config = dict(
    arch='efficientnet_v2',
    model='image classifier',
    dataset='drawn branching plants',
    train_examples=145000,
    image_size=32,
    crop_scale_min=0.8,
    horizontal_flip=False,
    translate=0.12,
    targets=['habit'],
    num_classes=6,
    norm='batchnorm',
    hidden_act='relu6',
    channel_attention='eca',
    depths=[4, 4, 4],
    kernel_size=5,
    stem='single',
    expansion=3,
    widths=[24, 40, 72],
    loss='cross_entropy',
    init='lecun_normal',
    residual_init='none',
    optimizer='adamw',
    learning_rate=0.0015,
    beta1=0.9,
    beta2=0.999,
    eps=1e-08,
    max_grad_norm=3.0,
    gradient_centralization=True,
    adaptive_grad_clip=0.05,
    max_steps=18700,
    batch_size=128,
    epochs=16.5,
    lr_schedule='cosine',
    final_lr_fraction=0,
    warmup_steps=1870,
    weight_decay=0.0,
)
Rows from block 8, named by matrix and row number. Each number is 500 + 25 x the weight over its row's rms, rounded and kept within 0 to 999. All counts start at 0. Numbers have three digits each.
# convs2: project pointwise conv (model.blocks.8.convs.2.weight, 72x120x1x1), inputs 0-119
convs2.0:484542483479500462504513493495496470507475490555485431497504484486513476499480509487423487491516452502512477533522483505479552519529468528528497477535532497501502453485505513479484510494467462507529508471463485498488475511491462516553476520523512499496506515466473466467506503570516519477496510481464516489511470501515502508512497504493442515483511553488485502
convs2.1:489471516496543547489455511469509494458505540475476496463514505476524503510509502450511528465495495534519472518477473500538532497507514483480483507477482518523477503530486505514504494500507440478540504543471504522508561493489514477523543532502520514509468519480481551481522461494510501495473478521516479542466495453504544487523489563513484495475497505525543489
convs2.2:516512508527512510477512481532491439501529471516515492498493518465493505506536515507522501473495495484571498515530510528459459490501483525482495512472494461467481506462512455541472475542490570525504513515468480506517549480516469481480499481444512490509508512489493512464503504538492491493482456476502544491480511476515508495508487476486523563465467491515531464
convs2.3:445536472516501491523497514492478517469539471492471527507493516537492522509506508468543521490455514545473522550492474480520533486526464531478495513453510501477470470479514538528501497516493496474479514541515507460485500481491508496501520508523540500506462471488514497499491471482563499443512495536452444518499499476508472521513481483509484539450507493499496466
convs2.4:471504497490518508503492510545456511514485494517521508519474494518488526517508500479510470520510531536529475507515485476507478532499507524493531455478509511502505533504498558539458501490485524423491489494534491508504461492518427514505485509470409510482459507512498506509481498503508493505497463531466510512522501518511510538521520459524502538538507479478529446
convs2.5:490522564505479513443486529475503483506499489484464484453463490476478475517498484478530502525488521532442470486524508502500496506547495489483488466482462542527512502532467536501511518490492464493497533548507507482515519513522468489544536494546508484508496466467468532502512462485492469544514510518484461513476489519514519510517487582497469488502483500506510496
convs2.6:533466475539452508542520496520497502468505510482521563556524519486512513504505514524526506487501453504531547487475478500495505508480543517507501541494490472486451515455493459487479497541514524510496537494504462518491493451463536504510521498488481499499471503531452489532527495464505544519490484516524515487549478512474475496448478484479508505536490482523519501
convs2.7:515502516511488482469539502468557493516497490467481450467538522490516464520552483511534509497475465470463485466522516483495483504500507488509500506524493502544520477532498469458512496477476472494505504522517494534512532525523505483510541478516534537507520522510428516486526475548552480498484510519485459448474502515501487449491497504520492503516490553517497527
convs2.8:490438540468487494492504523498512501542521512528526467462468456496488465480466483520457503527492514483448487501485530516531491515492509513502499478530488476502561519519511495504484524461503441482489486487501479542538549502483497515523501477536503550509453503527480520504510436516499472504526466523528486480511500472490541507472513509499499527522483529507475469
convs2.9:519505514470463509494504459463490495481510528510481510533496498477491504485463508502529471527500514494535510522481522520438456480517514499505482458538494467472492514484494428514521468488525518503481473510492461500542459511495499493452522511460497482530538505493509478479477510496499487542520476442554487499527541550511534482533508470491526509528504508477523535
convs2.10:550507523439513449484470521543528508537470461509510487531485496500455525463512539484517520513494542498498496508489492480547499499464536493526521474531488508501517538459491540458474482493509516448476482483513498522509483503513488478502427480488462480512507529481476501493498512497460514538500489520529500477490524509503518506489518507475501465538493554503544496
convs2.11:527482487525497506485501469505514507497480478474509496531520480475513464508536501504485544518496487522502541515484548520490473493464525463481481530517512496516454523522504453484525495485467544540507477526542447525512499525475562461500479481462493515496504476515514516520541518468479465511487520516481471488512548521464519477491486454478523504548512496529491554
convs2.12:493524503466517453489510555501507476512505502521493495512513489486504502532514508512485532501467492486517515468507467517527495507434472515490524520554497522517540527512499533457498506491483471460478479442482474522487491504486493527521523539484514496531488479538459542512498425474520533510484478547491524487518516524480502526479510549511502505500483485482444458
convs2.13:477477532503501513531464495480492477488529518493445502502484484506488504475459523508501480521471503514516504468478539503509511483494486473479505513419511475465482488456506479525535498527515497481482516504601525500479522511533456553502525523528500484511532510476560514480537485530515520519514522506485516489495477492491517498470484506516499465470476537490486535
convs2.14:503503489531516496493501504499461492533465521497518500547495480454524513502517511509476523473467494466522456505531478482520554478501485471487492476532550483534505453504483530531486485493461451470481516470521469505487508512498511521539464519530507462494544498479537500482490522519500538473478497537454514525493462520483522500509499469475437491517526468482464521
convs2.15:546503492479539526494464459509484483485490504491490494531465493502477538467436493488523516458504485511530520515481527483507461494511494509530487547447477502492526484499487507520478500512521519516499497469530490493477461466495477495467466507504492505470494488539568480498471550505474500517494532477480515499542479508552492539538534463535508514504505452523532485
convs2.16:485532495578522545488528493497481513495546466534495520490506510534513503498484506528504517482524500466510491515492497493518509483494484527490496495418497531504514496514478562538482545530480506521540485530452556486491500518504516523516497523501516487471463496511506521475498496464476502509533498499509513526498484449541518553520525494478516552486501491473520464
convs2.17:514483505496444486502521460568476512537522506492502508529524500509481496493471551473497495563509538529532529485482484474507509512525477503525537478499477480528499512486514484499522518485512487471464509457518491512498508471507480528513484481475448474541491516491537466515508496454440517472516457528504499515529513461490482514524500461521457524507505451492524480
convs2.18:498495481496526474481492520540503458520496478483507492474486509495489511536536505505529529449502535513497529515518475456564547512479510518486526482515487512502503503486510545438515487469469490496476492496507493491443509508517499498562497538506492484482506483492488573481485480470516526548462489526497511536465485500479493536535498545504488483540544489525507512
convs2.19:520489545463507507528507482478518491508524508556487504472489520502507503501487495467502505498484467510457491472501467557435519492511476512464518492519512495481478493491500491537492448519472513504487500498489490500506526486480476487479476511514541466538507530468506499509549543506549498517444486465442524546481507538517490464492514466508477497493475524552545482
convs2.20:495500473529504526499527480505483498506478504498474484449506495499498486496514481530497488508519469462484498495527532547509511509516533491501471534462504508502505509550493497471513546520505502528506458513511541501532481493508556498472561501505539557476513479517488496512453504509523406484527544505536482460468464520475480485506486501520523493507487497518499555
convs2.21:489505529437518466503495499489523490552477521526516502513484501495495484459483522501480469546487502522501496500482489496483453475503465491493532497557500494527533544494519498439497480535478504506511490467532477496528509476549430489491492503529470515541508519514468511494504460516511520503463510490491496477521528536522514498508470560467506509522446543517506499
convs2.22:509482463465507461454508494497514493496494493531468456444511526525533511498492477543468472489500463497519505511493498505535515476531485513499531466495548511509524465473543517540444535495484504478467541487504507486514487494487438506537480499537541517499504507494538503519475511554446508498464501493509526504516511514528497512511520504487494505476525491537480440
convs2.23:506506473457498469516454510565487492499499483528558491498501508533536505508537517496524530471458492509523495512452491502483481472538511487454458506497496500483538507470544539502468479483454555483491460477469485478492482494453493529484470493465510473500494514512504525459512481506463471529492500493530539518496526483504517525526535521480523482513468495515535500
convs2.24:498521477551533507508468505485529488447522495525486522505492475528502488510535483507518473484473484528511512508443489498501516505538483509532480488429503511513518491503515544564478516464486519511522484510499536475500493502490524531521448554504487473489469505502533505515543502518467494492507493498448482545483471474528515553476512508523511506473486437520512497
convs2.25:485476526481541482501509492483505505556493460482495467456488515509479510480495499505523459539499485458482490516531476515469505479483488508483480475565541478500494519452483501533493486459521525505468479493470487507492459492499475488459488526491513447518502549497536523504495522525520440510493466494493550513514488547453522507503530483501493473498491559522494484
convs2.26:504486515521527479490533499488520489492492519520465506486478532545502491499469511539449468477460483499479480489515474502507561495474506491512498490520507493523527501513494544501478566520503439455495501486525504500483526470486464533564478514518492530519502497531478518516499456540512509480461435514490513517521503540526509540513478530516471526508473515523473482
convs2.27:493465477505512531526485499470499491509521453539482497480486473538513512476484499511494507538499496539466513495496508509510535517545518471526488524463518510533523529539532477569497544499494494526509497519453520522570481505471530485453498513515507549486490508479535498489548499516476449489480502502508522538476537502500485511494525450515523476456489483515521493
convs2.28:484520470513527509502463488501496496511515499501483504492484494554486523526475479512491424510507503533482538503478495503469481498537482573491523497459528512499508475487562539480544504508473479504497501497544503470522497475491505519514516514515470520502506493520517504491508452469522509464524526503460469507485466513572524545491544497506470500458514486477509456
convs2.29:492580475474469467526517521528495524501494502482500502494509486466523513495503493533529537466482536506520496524510491503537486516475484495494539496525508521492530519491513501458509505474476514480497543494461495453464474490531519483585522469448451475524528501505532542507466504473485489517532530532508524514498514485517488527490508553492492483462485484486521515
convs2.30:530470527501511495480470490507484547487486505450542494554499517474522479517477564452506518528473533538503485553533497508508506498472518498481469477505487494489530518508510473543491450502485454467510507496466511526522556527519458516480506503497495505490467486488512515450515486539482516517489536477517506532475553485497537459522489477501511527508500497477500481
convs2.31:503477478517510481564490480499512510503502497522487496507464511537509513493439499557474462483482505479517459518524492483489499496457502484495486503487504440518507533497485500508467504496534475472570467498515520536459470453565483478479518534500485517503498556510519502513507480497460519484496473472527544496463526476499520529509459475469513497503515518508506482
convs2.32:529534530528485535514470433507497504511544460507523511526471506512522473527455507487459468480496469487532500510532509513438513536506470497502454507462530516500475494501515453529497487507496529546531498492448491516490520483494503521467525515496509502478503520495535474511458552476509484489501523453472529514500523485508470467523494497531487479504518482463487460
convs2.33:482494520480493471523475477473492509497469539510538455510466483491494524512509480533493545533511470482498488516528523526508486530473525521502531521503483500533426502493482486502515477513555509524502479462550473502496469498501509477461462505473491527496548473492507469514465548506498496472489497499517518503567492552474494512477509484515483533552482485474505456
convs2.34:491481491497543462493499503525506481480495526497500523525493508515474535498519531500529490474494535505487526510533470494558515508467524489506531480519501503490542505472497575527454506516494459475481491466491510466470472470500484506511471507525494479508475503475541490513508468500473523499459478495533548535476519517497519575505503523521475505470531490499504421
convs2.35:515538490525508507523535486431525499486507519517510507445503494462484496520512470539489512490511469478474527531476538529498520475519498484509494536475507452478520474529526480487542492489478478496518507512456504490516488504484549524510535487487580544483522504494472504520498506520566472498513514501477520479448483520517511458481512511522476519456514478520484518
convs2.36:504463467518499488493491492489543486435487489499504509510488485526522481497526494497539484482531473514456529516472507510517525501540510514518505483510497518526454481523476555543486502504505501529488503479477535501502552468460467462544475515550555478508523482487464490492485489471509517488509480522455482508561454479515538494489499493485475526500500533531534471
convs2.37:513472509535470483517493505505462513455536512515539528535527481495465483486489502474503503527505504518530547479472511515488459451493523480496521531501486521524526485469502496457491501539505544483475463488515443453498473503492473523460499509519461501498491488526488456488454496470456487520461449500551467484514533506493496490523529500467507445489486500500503489
convs2.38:523507528525484542493458504445531447498535505519498504513503476488490495485514476441502498519511469486481482547467530554442500495534508479495490480504502488442504459507489453545501446514522530526512500515482489518573506496495511497508498511488531463539502533504488495501497514510504477499495522476483495501551483500509507500493470497526528549514463488521481518
convs2.39:511539514502494518525514479449476494505515511548509480487498471486465478472510498515442494524520501500475491532504517519490462486508461544511492502485504506527492445516513514455522521477492439499500499477502522529548479504537530490491475493478504501515489513538510450505493461538545461469528518443463495449538473494517475494517505491534499549505475507499510489
convs2.40:486518520540525527491471543508475496489534488475487497520498496522466487516490495488538504471495532522539475512461505520550499494515502515465535493457528499494525477505490520541496461502477466524502466543426489497502553505504463527484524498461494483501463484490512519467489458468478499520484519502523493534469525450487490500557502516496503509439514459490496496
convs2.41:502464507487529528466483503532479530499528482469506472550508487485485523511500506443490550536464546533495479484488508514506478502511542474516469536498498486478512533522509459516526501520484498514494499570471451492516541515487522497491551449456492549452478493488511522480482474490530443506494508494504493516484527479493492484512513482492524498511521467498507544
convs2.42:474520522441501444516503491478474513568485506462480498481503513494509508465526486487500474512541530452456505519548482521509516512481478492489534495556500493510521508490523477481488483522541500462484461449543502509504509496513480513536517503462505499527525503529444513512524517534477512522514523488487508484525498531500508510470458517457509502552480532494529514
convs2.43:513488499482511505456526517524527499557545495497487471471466487515500499480494556464500525514447476533464451488518464501474490504490491481468501477497516468499506490483545446526494509533492483498517536491484461536491494494503480489495476455545527493502492564450519485508531485496497445500518483500461506504495501525489546495473486502534482504459526531522486486
convs2.44:495507485497494535477514509511508520487527534462538508485482541519484473503524511515479513468471502505467522547464473517519479517515534513543469494463500492509474511500525457533476506471477489477484509531480553487469513491513441507512494539498525480485487582489468508504516500495508485501508518473492508470492538460571500499508495510545553516523519499459510480
convs2.45:496463493502492563495508554550528521475519489468501511513508525491492460511513485481540542458469532522514511528467493494518481532526492463493518517488475518511509513496484493543479485472450459466491496558468530506510542502493498487519501506511485497464495525508495526515513478449500493521487493521527492533471530428491502483514497541510524468458514484508538491
convs2.46:559480504470496480510456497527465489472467475521534502549486492519520521502524505487492503531500495468510528538508540469507474518514531530535519499511487485519467513463439521495500511510537511531494479469474509531453486483483517494469512540457482506512519494474539455546531532489474499453489485464550508506528480497501533554508501485496525492523504474490501493
convs2.47:484479513554493571537494509512489509451525521467464543500541494465489513522490504501562514508545513523521514484481490455514509478489473478500493527462506495523510527518509496493502498484488502494487488571473548470502507476526541500505504486523468526442484500511501497510511453483509500520524497454510484514467527434501465485521484494516501490466516514485479507
convs2.48:525460526487490489503540520455517504522527534505488468481501513466478494491533507486478529531480544459484513485533486526498504513475492474503504484575507460546493515507511452497549504499486474517486500484494486521515509514499536515508500465500576503514513502519512547510498467529517510526480486509521508476500520526455530481468480470479500498471497576528492534
convs2.49:475473478485561537497489552480526495480497505505511481495500501506507479525495463527479488473495485512448484531511482504516532483500508515530482500496465524472496495532487526518450543460478528495513531511493531519485491480491451491541502559534484510489449500509470491522541507485473488519502523505517556531502492481562498539505541525515501484490495468480534453
convs2.50:514499537511449503517462493455519472524453496511545508514490494499491473516479445565497516547513473503485503514528518520487492489517512457502519530522530490525469518526513473469543467472520461503507505535514501490516562486479504493531517477504544525510515454518475484497479469511511494519491491532518470483497475486485532466508478479485537502521486514516488567
convs2.51:502481514466463510468507525514529472492529490490522529522506503463500482452485535502496509539495514500502526476514495509444452515435505486463515480584485507474474511487514483488489486468514457486494507444494470509513486527529463540466510485509505497534484500498502523531495478502475536471505483519530506513520555494501510454460479482494508481552479519505497496
convs2.52:488546494473473466488530511561488534488508504525472499488534480560496507527519517519511535438489533486553502481541472480534540489446494507450506473518527472491508482459506513464498497501503510477502507507484515475467511459508495503536497546499483470491492514501519513503505488462488536504521441529502499455483495496457497505548487509484454508486494505510491514
convs2.53:518527461470536525475465502531475530456486479497490522555522486522485508502498504478563508502502497510534506494440481494490475491515524471538493489431482510477485463463467487520472509490511549519504482513530516462492437493497495478477483543474453476517497496520538478481475542499487516485496528475504510517503510490499472548504526488511503507511536458478499505
convs2.54:514506485467522448521501524489470518502505490523477496493474496530502511509491519485523466448470479479543481500525466461503556515460506518493511413487514454494495524472478530531461503512513505477493508480487499506452493454481475500485504543527449471507494557494505465467536499513481534481495490514512523538493511497512488502509485512536469474502465487493514462
convs2.55:503491531478477510517494511525475484529532469518475477515505500483464508496473499478491526497500554514527477510523497492532528470500507483501519502489533543489517509470485488516518478479569506497477529521501497476491402551536515506477502477480523452510506470480547524520510505468502472540524537470513529495516478523450497487494549505479495482498500489492496558
convs2.56:477469518501479501486481479503445481524517468456487489478498536537507521485454497494529427491519535469538513481525472506537511474492553504501509506475516505516499506479513533494498513519514492489504530474488505536482459472507529547498496510506459532538521526503538486536529538471453542500511499504496512491485467508504472535484511459495454553494497488493464480
convs2.57:515496454526475462493515495506520513472494540489474476513533511528535546496522467492502485472487506491475488519518486518550507472523505489495512495437471543532505480489505558470509478498500451527502492445506513510506488461482505475514501460502501497482497462493519507514485492446489545504501491555516511511487452443514492495529512459504478536502555487509506465
convs2.58:512518478541549536507535483468508489488513520507494488515519508528487488482520491540498490473511472499471491498482534513505518487557485477558484545481497490524463497492516458496514518506479505548486473534516545519523470526526491504496492518495558521467517510482484450536471523498505495469518535468532479502481422499515489474492482487506509515463457506518497551
convs2.59:497483542505450477514492507523473529535505487488535496485518493454500520540515483505512528517483515508489544490513521530540476500432488446498522513505509521478511522492494483455494474504492481504496522490488507506484485517483535509538517494487500468465534500502483548500525480469499519589498451556520514478471493482465535473512475520441489506484515497480518514
convs2.60:523518500523521453519520511496477550522459489465511497524487523504536524510503515526486487493520509474525519494558500490518532477464476480502525486521496478527475500482490525431514520514515502494462502454555498503502512515538489499530520565484446503475523502513507520529479522523508542485504469523523501487504499532491498508465516514444453502558519498495482469
convs2.61:481479516509513487510470490520492515482534499496519521454474486520517471455445539470498473530490474511516468523514462507494538508478528465510508474472536502490502496484480472549513488483498505486483521479495473493513531527499516554455528460499446548483480500493561492507536522489432512474493533511485517564495519527480475519498527464495497490481500502512501501
convs2.62:505516488457478481489485452474531486516478528529531503536490492495520498489470499496493469523470482471501490478537531487422498533480513514486503511550536456484499504502491494474463483495473498477508489471536466481515508474505491480473496502523511506516543518543521470495463529503520512495487520458501511493564508598506493475504477490527496512541483507496474510
convs2.63:468516500463440495493502510481529501527520504514526513502506493468494515499535504442516545520536469490491507505500523489459480486549478505489527538525505504451526480501528489444544487494450482490524467488484485482472483548518516498510476490483525491541508471472489503445468474499526505536525507460528492491482516529530481487533514505496529532490498503448473538
convs2.64:492522472512493476545534470464493526490488539516504518480489529539499510496479462490499444495529463461487516564513544509500534496531498504479488535445516507507493484498475468517505524509533503522499509467531501459513459526491500529506538518484490547524511512498518446519494517526522507466517538473457456509529462492512494535501532463538506511494503480498473502
convs2.65:495459513506442505503509487568523492525491481448526529521504526449474510497547494505533554490479490519532493504514492490532517508512530499456503506490491479526492506522464490484479484507484517504516523527509467470514549508506509498496504514478521460499509472481516515523474517458501552485502470510516494497491505502479537425476428480482487470489522494485504544
convs2.66:463446522472508549489494519518517503478558493444522509504505498519486502499511496490566496502495509519488507479446486447531476484542512500514495527475448543469530501505503478493512478502528525475491498557467489483523515486489499510455512505470521457483518482527501475477533496467481508525517523465532493501507532467504512482490524455501551504471525478521503511
convs2.67:483520516503481485523487487564462506516502478486526500529506503477460505509530525481506572487493527519522515500518497507489462492468501454501513495516491497464498499472504475502528450511480517524469499510475489530503528550480520455480472489417508457478529485489501471473489513448491521535522479499498508483488555469458530492540471508479521526512508487512505511
convs2.68:504530482499468523493499483532463494503519527450491509479504515508499489502508521537505489486533558499494517515516455452514484504494507493494516498449480470510511513512495513448531520518479521484489523504493524466486496532548508513512526526488478521518463467503426517487479450464488543487558479526496471499435526486491485482500495536505518515523526457466471503
convs2.69:511530504445496486471456523475526483522487522545507490475472511487500494498479485453474493515472449475433484532530526497438500522512472515510513469537515509511493469488528525453506522518534495490520504503538511520490480510472488488497489480503527516540494472479473454483488515535530498496508541465515483479538472531514506504472542502503479498522480563525511493
convs2.70:515503504494513530542435458466476465477511539507517512500472520524512520500502521475512481519476447497506497516462506494480475501540492465516466523472488476475485473490522465567503451510509494525506462535507481486504472498500501462428518522491524540511501538503542496479507528492513452488501507454460535494520487511491512495515527445506484500483500492491515522
convs2.71:486519490529454513521511470484467480505514499545463500495500502468475510502503459529505500523524500465500496506548512548484476509509486494514514524478519505536510482504483503474511484511513494517493504510498520501510509503531499511532513538439540554483547413518447482486453482504567512514510485510507453478503471481523514477535464531500505529490518505483477535